python train.py --targets=["sentence kind"] --num_classes=3 --arch="transformer" --fused_qkv=true --expert_mlp_ratio=1 --wave_strides=[5, 4, 4, 2] --subsampling=2 --width=160 --loss="cross_entropy" --residual_init="none" --optimizer="adamw" --decay_fraction=0.3
Rows from block 4 of a small sound classifier, named by matrix and row number. Rows with one number belong to one neuron. Each number is 500 + 25 x the weight over its row's rms, rounded and kept within 0 to 999. All counts start at 0. Numbers have three digits each.
After each neuron's rows are labels from the 100 clips, of 14848, where the neuron reaches its highest value: "loudest band" is the band of the loudest frequency at the time of the peak. Only what is clearly more common there than usual is listed. The data: short made-up English sentences, spoken by a formant synthesiser in many voices.
# fc1: MLP up (model.blocks.4.mlp.fc1.weight, 960x160), inputs 0-79
# fc2: MLP down (model.blocks.4.mlp.fc2.weight, 160x960, transposed), outputs 0-79

fc1.47:508462498484532462496501476523505508485484487496494472495518455534484507492492475494533508541476525521503462489491497505482525485509491536504477478470512518486485483503471555511496455496561509488478500475450542505501511517450500502508486492
fc2.47:497501449510480490483517520517510548485497503488479543519499568496480475485537514509508512447508537495479531474488543488525509513505509492540505525503459486524499510513507561483502496509383474522472473504493539483493487496495496513486436469
loudest band: 250 to 500 Hz

fc1.709:523518509533475517512482473510509500549495490481521499500519483519539467485489488462522519475532486494543518530497474483484470530454570517493543500513501484491523449496502512470487539498556555508479544498479489461510527517506511520462553478
fc2.709:493525503459520527489512513508481488527522506488479488492477476534496518494500479512506482521480461486488489502514498488506511498541460503460485498506486488494477477511547458539546447500571474492517499492498493485488495537519503489538458516
loudest band: 250 to 500 Hz

fc1.578:533506543517468522502510491491537500533527485530481518486538506506501468480495476484508518491496538494453490493469502495487515499539508525473483502466523521515482476500532531488464500490574553460496486480507482491509523520503497505484507532
fc2.578:512550485503495522459525480507506477505483507486496496489504542525493517504485472476512498590498504483510464519486493507510528526497433477484518465537504482487531433513503451451518503488504487526519511523512468487496489496508493514545491489
loudest band: 250 to 500 Hz

fc1.52:481476539492526491491506515476493513511542521531499498487483483549492433512492457509518491535451517504493529480500483495471490487485481487555523484478486534505506454491445624523485484479526514495510507498485513502473547510498472516484487486
fc2.52:485496490484520490493496501495488525474511502462438525481506534519494463514517497519508477425514477485518513501502527462512514504499515478484513535528488502518475500514542509483521493507474462525510447493480529488493512544519484486485445481
loudest band: 500 to 1000 Hz

fc1.264:470478543508448497505500477489497495516512497558528528490498481513511474509477488518481479553460473517489476494499504518476477489505464514467504524549515506495488490493527551595525527505602580519504490494498498477510545518487521507483499505
fc2.264:522578489486535522492538493506495496537487504471503510510523530528523536507479490489504486516537502476504511477523511474505502518521474519502503497470492510476492483524515459476526485454478455507504523505548447513518448490498442502514466496
loudest band: 4000 to 8000 Hz

fc1.670:479482484503520469503508493523450529462475488484470523498498525500500540524487475474493510509535497485496487468479477482500521506499503508501520472489485492508498537507480482461556504494446465529486490497495505512491475464492502519499503523
fc2.670:554473480483488471515463517527502500541490520503486504510488486491474501488514508515497532493469507535496532513487507501524473476491525494561516517490463481509548526488476535538446498511506480497500504490463514501497467517481516503470491471
loudest band: 500 to 1000 Hz

fc1.128:538543560506486511486485478507479522466526519513564471451537459478493544487479526511530510508494531464532501508510496491485495559530480499471492471450487505511487480488481569492442526483522524519546522495512498482511530475508491511509484523
fc2.128:517453439489525484491503499503501525488503479503436488491482543516473454499548506479500493484525491449488465494486492506506505468505495478500513520538507514516519495516491513488535505530441478499515490484502514477495570504547525491511481477
loudest band: 250 to 500 Hz

fc1.492:539515483476513501492527492491471504522467510516512499505466466501478457513508490493508508486498469493493489482502518528502474483505474520485495486470520513514514497501536437491509469496493553516486479513542485479496547478485517474556494524
fc2.492:529508449485519486485531525500538527475473505483458544516520532493464518488487561512499518474439539505493500485488499503529491477520532475554529504500472487503511490519490594487491508508456429482501491493496518468515452506525513523457441449
loudest band: 250 to 500 Hz

fc1.656:494467504506572515523516474490523532502526495497524463505547491491504461505522483544511478496477498488493492464437504475519521481524518513499509522503538475485507465495496489491472507512453478515469502504485512477483536544517537501482514465
fc2.656:491515519464494513436518503523495502518517475506522513486481481515496515504502483455516505541493506474497498529511535470523523560519491499473504483500511486517465466501500486467511493513564466521477489526500488480488473528479536521530415502
loudest band: 250 to 500 Hz

fc1.13:458495475500540497482515476519512496565445491482537530506488471492518509539504520506482518471513481513532500474495495492486504511455505485500525497451522490528514468495492480503500493504478507493489483487481492503475501526533512491511417492
fc2.13:502465511469509519507492522495522519449580516514410457477459487531498488485510494525504487497490443499488525497511493474505488480511509489527538503533500482514515501511521511451497455517566460496518521503468493465495541504518532508527499500
loudest band: 250 to 500 Hz

fc1.24:498517492517488503486512491492524517470532535551498529490443520581509497492507505520521474538465508528488476479509504510471500474505508462550503471517526508492477516504507548511518489516591538476472521514509470516488526510525512522521470529
fc2.24:480470521514532496498506519490477524442501505412438520498519556517515465506521502506480482447534476492530558499503508503512494475514485498508520537517494493509417481513527494502492484499462475498494489516466545497495508517502443495496510490
loudest band: 4000 to 8000 Hz

fc1.295:527493488512512495506489504512484492465507494496454508505511500527481506497457538484509485540528495489507502497506466479518510538471543511518517517467497516511482475493465560456502547490506498525515529502503515480502471478506535517494500492
fc2.295:498463500471499488513495485496486505468504494481471481485505483513531471507512462513508511451512489486494467515508501487500517466513490504481473515536532495513494519478523502533476493490503471526469463498470542489491589546512522455504442496
loudest band: 500 to 1000 Hz

fc1.230:483450516528579511499484492483501506521480506504522510500487520461500522495514526499478492499440521479501514487481471520517487527512491513569499515504516514488473482514550432470448499491386445473489496499516487501507490485484523494490476491
fc2.230:525487483507451481469493541518483474527482480504535506523466521481468503483482495481488511572527516518492481549513491500508497485485543483463499457452494509532538470471456531493513517527525516529501471495511516504486451488480536524505486490
loudest band: 250 to 500 Hz

fc1.72:469449515526503534488500496478508504552491522486467508486470502515499468507493458460511547520492507507524496481482473516501520464486504505533497494485538493500543472499519553469487475502500509459495486519519519477465527499519547510492493512
fc2.72:492476481483472498473499530527491486474551479501495499486482523478459482513510530478505498536518519509479479552478500480513474481487536488452525482534507482550506456493474510441494492534498505515505487491470514493468494518541525533514479512
loudest band: 250 to 500 Hz

fc1.491:487479572483478538506515485488469491535509509521507529498495432518468478527532490526517533493449495486556537450528528499482546485480471518487518509489509491511505486490501527479492455511502519458516497508515473517472526518515480502515448501
fc2.491:496481503510499522537527488517498531450535508478451459510492531526503479506512471464502485555550496464487470495509510519497498499484496479485487563567547495502518483502481494485466500479516470538469493507489477493486558497521518488530519507
loudest band: 250 to 500 Hz

fc1.290:456488497479510467540523504494475529487526508515506520495505530444510465488496511496547510514501509484493497514513491467522513492516485521517478517487513499506496473500475479503533482496522422498480487515533494497482471489523552517496448480
fc2.290:539533474479457485466495496517510466505473482512558506520494538463480528508487528478495494581477545520507460530514520527510499463488542505474490485483502520535532502483487503477458542537442554547497462495514489499480460489500525508493487491
loudest band: 250 to 500 Hz

fc1.415:478546498474493488508488495519521518501476495527459475474481520527509527495507482512490501478455509479515507516501500527513510499490468525547526498473489502487469474501500525506461496493408466479491514526529525503506479531495499515540486517
fc2.415:503409466534494470511492525517505495462502481475476495512507511492458470492543513490517519518525532487511478501471518482510502478471544472521517525497516491524486511483440557449512514521424487515479451500478528478489548502497542510492511489
loudest band: 500 to 1000 Hz

fc1.577:508467498491411484489515511487493508499524516549496480489521459490474484501512498479517516524482528515509462487503516513497501506529483503437476523532479492497492485499530553611490512521549552481512497505538503505510547541480505516527507491
fc2.577:524570498501512507498513469505498500529498498515519504505511539509500554510487523473501485553515531480489497498509490507501491506506469510488518495472512510488504504515478477458537517478459480500492543507566455515494474475504485506476491479
loudest band: 4000 to 8000 Hz

fc1.704:486494481483490491530503504496496516566498495502492479479479497549516513462488518458502491486514530502475501505503494475508509465492522523551522504549484490493511515510563557495465493490451489470501501475501550505528466523497527491449469480
fc2.704:513471445496527493469489510492512493443546509513488520507492506462460483509510509548490522473471515505471504513486524518501479485481558494468511502447511504531506494498448550471492529551482501511487527497468546466471516520525513522490493499
loudest band: 500 to 1000 Hz

fc1.539:496523460526462487495500511507495494521481479438486478498532495523517514505509521467499529486524533534437474477527500510484516509460519490465493484520493510501522552503528527512523493486535567515521510496481509524482510524479524524473535497
fc2.539:515549520475525501510501493502483507537528503546505522509497513492518532481487536527483490546480482503487552499492485527509472507506480531455523504493501487488537507533465488491525508499502456479519551504520466493504454467513472520502489477
loudest band: 4000 to 8000 Hz

fc1.691:529486491482528497492506508508487530507506515528497494491544478496508494513496464503526470470503535506468479474516523447483487491518536476502497524480508522498512470491510533482487488492535551464516497451483503533480516533500483504527486509
fc2.691:503532516493507499452515487493497482480490493500504488469496527503492501507489510504516472564510507468514460519501485471497497494504429486496506511533507470493510463531512502437515460514508477514513542500509472485467479494511508501497467463
loudest band: 250 to 500 Hz

fc1.294:460514530515469495451512486497463509523470487543446481502482483526494487543499462448518490536526504485459501493525491485481500461471486500525524533480484496485501526503499539496488503514473470496504477517520525510471532470497493491507482504
fc2.294:529457442519492485478496516515499503479489498497514530530506564471453499482498501485483522546482536507491499492477502477511484500470513499535510487480495489519503472493440538467488465521449510530494505498466524482498404489503533533475504470
loudest band: 500 to 1000 Hz

fc1.257:489512496519495452487513452514504518490493512521484457459535507500519457492491529540513499510499506480507502498490503479536448489539463508481526502462491510490487516506499518554475485491505487477540564491537540525485498525460484453485453485
fc2.257:509496494468476480513502460491528490517478479527500511478488481486511525482486491462513526528524490499492453504507502546512508462479521511479494482498537492536550506466479519447460544527462539505475432521523490489472546480525515494492517467
loudest band: 250 to 500 Hz

fc1.625:535511520461514493509484480488494474506461521522543458510543508552506554496553507485476511503576503489484476494490469457483483544473532495518509505463516498484494461501437509505463466517486519492500491505458516542520493531481506536459527454
fc2.625:512488501496538514508497497500485510495508503500451504477476498523480480487496491525507495495448455496503503520510508482513489502498490485477511525530524479503489483518542502469550453489590458525525543491467503477487495536510529499512424495
loudest band: 500 to 1000 Hz

fc1.440:482519510486451482531511548502497505469519534526497488501489479551479504483490508524501486528473523513534493516509535503485522532506550493523521512507510507505485445496470608544454529525511532484510519464550485500520527506486489480503520519
fc2.440:498451453499535475477505503482481527502503497429445536473508530507493455522515506499511479431472470489510527488496515492512485496474487490528510519516495496516450516514526505462537488507488457500522523510460518497508520505505478498523456477
loudest band: 250 to 500 Hz

fc1.182:475497518525562473483488478483478492481504468490522499505513543473513489494540475485523467489490528527477504471485475487499481463514482488495501489515483499499521535507502473482471471476395457499499508473488520526488431542496515529516487486
fc2.182:538479481481483471528486485529495512536488499509468507510471471499478504483488498527470521494496497522526502543501513513525456475493559491543518520444482489503537498486438572476487501508543482505490511496494508486454491500482528500465501496
loudest band: 250 to 500 Hz

fc1.18:519493532500577525512502473514482503497492507458488511522507550492473497477531467494516473545545510514494476470513535509504542511500514503510512478455499527517487477503502441433510536508525485511512534510500495529508542488504479488491462520
fc2.18:539491504470455506483477512498507472492461494489496482490479444492498504483453490477507510519465513503501486541497472524519506495532461469477512439492517467524536473488515519539443516505570527505511460515490512506492471513530526470509537481
loudest band: 250 to 500 Hz

fc1.123:486463549487526536490494503483481505528429493484542515499460525494511495549515518482468487548526514472521497485506479472519540508503488499571493477459499504509465484505534488500502530494498447504505551525487473539532507480499468515470504457
fc2.123:542513489468505480486477517505492494492528500525516463512490461480479502486468490523485511535499501502536459531491479500493467492472537488465519502498494502525578474466472515465479496551525543506498496498470541509489459534508537487487524516
loudest band: 250 to 500 Hz

fc1.279:471509464468429477478491529500508494480481493514522452499516537516507495468512538484487477462497512491476458532491500464494470479506505491488519500527508502488476498508475551560506501487519549502490513480506529505485509514493507527436505484
fc2.279:515563483497544488519505481499494504570528495519510511480489550514486531498500537514502510518519479502511500512517491517509472487502488517448508499467500499482495498520502453485555508493485449487505533486540449492503472486499472492508453496
loudest band: 4000 to 8000 Hz

fc1.382:440482507503505528510506478475479491510557478527497539496521503459460479519520459479526486468527496519503496450522498452480511477507490532514530528474498497514527493493502558488539492500479500509499502516484508491482511486490469517531476479
fc2.382:530502479453492510495493521489524482440520492494503470502487468493454491499514513464519494570487542505486500514493497498506459499509509509493558496513504491532516467496458530461479504540492480512470487492507509456461495532527564521481524497
loudest band: 500 to 1000 Hz

fc1.299:473528479484470469494551502473503534489492532548525487498455548534526480502515461511502490531486498488507489495500538485482502498479528470535508512514491521529513497492500528566499541533526522492510512479517470499485580523542502493448474536
fc2.299:505465477503536506479502536478503524473511500427459508474509493535497466513500522526499496419480475511496542489495508475511468501475489479534508523505494492520453497518535508465520465494463464482530526511463524491501493512507468534527478479
loudest band: 500 to 1000 Hz

fc1.364:487508524517556497493503484521496503495506508508537511472455487492457526488528534506475486497508512469485523513499510482538507525536520519580459517500512503487491460505510493441488522476429397473499493495508522506490476502515472488482503498
fc2.364:537476481477462469483501527531501486503491486528513484523495492466471500483484504496509519571486521513510472536483502512507518498490545497454517470453504515521561512469471519500463509546492563520478475498486505479482470488490567501518503493
loudest band: 250 to 500 Hz

fc1.378:464510491472521476498519484500512505517493520519569499495467467454507513495498531510537514496473472504495517493516510484540517549550493511533480499517537496500501450502558454457476464472448401516520506508520518502504465499521477498508508508
fc2.378:527501458494450483473506516531494484504489490504524502538472512463475503484488508491491517562495532525506466513491507516503516497472558492485502453440485509509552506473462520497469542529471533536475461494492506493488448489481534500507487488
loudest band: 250 to 500 Hz

fc1.167:496515517461486485501490476514465490443511497534490499461500441494504508496516474507510529523497512505471483512499490507470481500515462495515505460437503509518495515503503536506480468506534531458484495482506481503487511477503532492499489500
fc2.167:520484444499500472505503518517514517497473492469462541525532551494470485476514546497511512504485535490490512487505520483529507471522544481526532526528469501513512496514469575473488482516402456516481492510482539486478449493502519515465459450
loudest band: 500 to 1000 Hz

fc1.446:534522515500463474536489502524485511477493493494509501488512449483497526511487516507493509496491504512534492500502497544529503553523500509501549497497497497514475443502485485509497480481454493509517498506527521494479497489497498494542513511
fc2.446:500435482508492487504512487522473495533463504479523542532505516482517523500494499503499499478482493521497489497526512517510556480494504506497466472523477500492508542483502507537488559463469518498467450472509523498500493499485509492469451487
loudest band: 250 to 500 Hz

fc1.457:512513479539547495504521490511497527527520489463483503470473509473515511472509513498486514489503514476502513513473480508528489482511535531564507509525511507505525475511548495447487474512474439516486493498523508505519473492501486491505476484
fc2.457:521476495487461477485489510541501497483504478527516490508483490470478506491498490498486525564479506512494477545509492510511508495490544493467493466452478490515529507477455508499477522547468554518476472488473518496465456494481556517495505501
loudest band: 250 to 500 Hz

fc1.365:440493493483425500493491517504508527496477519604519467498496504517488506516504470493526507451481500483487482475492514485494500452519467507474483484547511517485504476508488538600484465494527539484507512521519510499489534497491529526481481505
fc2.365:510537485529512507516507508498502496547506487468524532527508552498480531487495518477506494559542519515473524498521506506512487495480473527493517461480496502484503510519504431455535503498453457515512507496562446492508436477489464520504510498
loudest band: 4000 to 8000 Hz

fc1.335:480524489492538490517485493482539479517526463512520489509471502494513511487464532500491488488478485497475494492551488489545529493546462510530489464530475507532494511509525492502458466483474452477489494527536513491511431474527493483491469517
fc2.335:514487438496474475482492515544496497541481487498525526521500524466475492503512505486492514548490522529514488524498524523516511480487550499488472463469486520510548510479463503488480564534452549530470455484486500497489459495488530503481485480
loudest band: 250 to 500 Hz

fc1.280:516481494511490506525524516491500526484516507579511501516530544525510504498520486521487504504489509484474522508502454497481524488524510493477533470528508500493493476492478538581516473514561523491496542485484511533492541507499470497502510529
fc2.280:498523519485512512513500484485513479537499518499503527507480489532476514517461529509486484489484478525477510485515508482500475501486472526530526518461516497499486515533522472461534522488483478467512535505519482514507433533466462536458473498
loudest band: 4000 to 8000 Hz

fc1.654:546534482482501507502505478499498512430480502458526502499562488499505483481476476490521483552533513515489481492499512489504501530515507498514492475466501496520512536497491450419517569524558550508525505490486491524507507480502544522500501515
fc2.654:505490501451468494463493501469482474530464501490501539499465507502489525492479483484508535471485520526503533488516517545507483502522487498462482440537517488506496461491536515548472488500503519505496442537493523491513501524546467473507445466
loudest band: 250 to 500 Hz

fc1.416:503462522516487478505509492482500462509524500561489531518482465497517558475514486514520507529497465508516510469528502532482493491517477501522488478451463526495487504497500538514496547527486524548482491501484486491495509510499492534522460476
fc2.416:489475476533493484508498513500473517444492477435482491490510526535526455498508459486506468485557499460524471499508494468495523510476455486520481551564519506477488454503522474479497453496502487489481501505519507495506545497500505477527517518
loudest band: 500 to 1000 Hz

fc1.746:506477497482511500510537530506468493475523488451511504495499481460540507519492545471507515492515480512476541541531491475530490511501527484487535526495480486506495457504514462466465473496444416516523467485485477489511429476509514495498503513
fc2.746:503495495471453473482507504552494486540474482562538500526476517473462509474476512487508517559459512523502488500496506512513524498510541502483495468462499486519541521469453505518481544518487543516469491479495496504486465503486552504485446489
loudest band: 250 to 500 Hz

fc1.21:512540508448512491478498504528482499472486497519507507498476451463516504499554476513458524514536452486511485492517543502491500502532526500496481476480470506496505424502503451495517499467479516490511471480520480471495580480507508514520482491
fc2.21:546485438480505502476513521492533523486471515480454503526529544507462494476486562473489503452436544512491507487502523523532499489504502471534514496489484494504507516521503573494507509493491443503515483508480500474496437494511501501464455465
loudest band: 250 to 500 Hz

fc1.337:462438509451492464505508493485469514519507511503465501483534489482527455487470446459504523504480467484453508539534493479527518450502490496503547520485496508504484459506523505506498485496461435530517470489534479485472481449525525474499511508
fc2.337:523496469508470486455496511520494468515485480520546519526512545465445535499481534489491509584489568503495469538499517507507485489481559511497498475480506494523518506475467517468465530521466538528495477489503496490486451505499526528493453481
loudest band: 250 to 500 Hz

fc1.583:442451502529481465544539444498484501466508494496540502506534518460513473470516518486499491494533509483511474517485484453517483551521522491493473488482493471468448512502511522569508535523508491490517528523478529504499498447497476497500503474
fc2.583:540526529466486490460489508520527495546508498529556483518474484483496541492467498487510523595490512515484484542514499505503490471507518521478509466478494502497549508492467476502462516528510519487485550500538483503481456479471543505547541503
loudest band: 4000 to 8000 Hz

fc1.348:484537478523515498456512507493491531506481514529485506466473487503489505505531501518512536474519482500498516494481521542517491483531523504489510523512507527508531427501472497475494500461437458514500460459538498500474540468461494520517478529
fc2.348:542400509480483499497506496506518505478482491460446492480527499500507465496497491473505517508471476482489495517488501478517551490511495487527504497501514489530469522506494492501484520511539498544492453540471536484485533528504496501491481453
loudest band: 250 to 500 Hz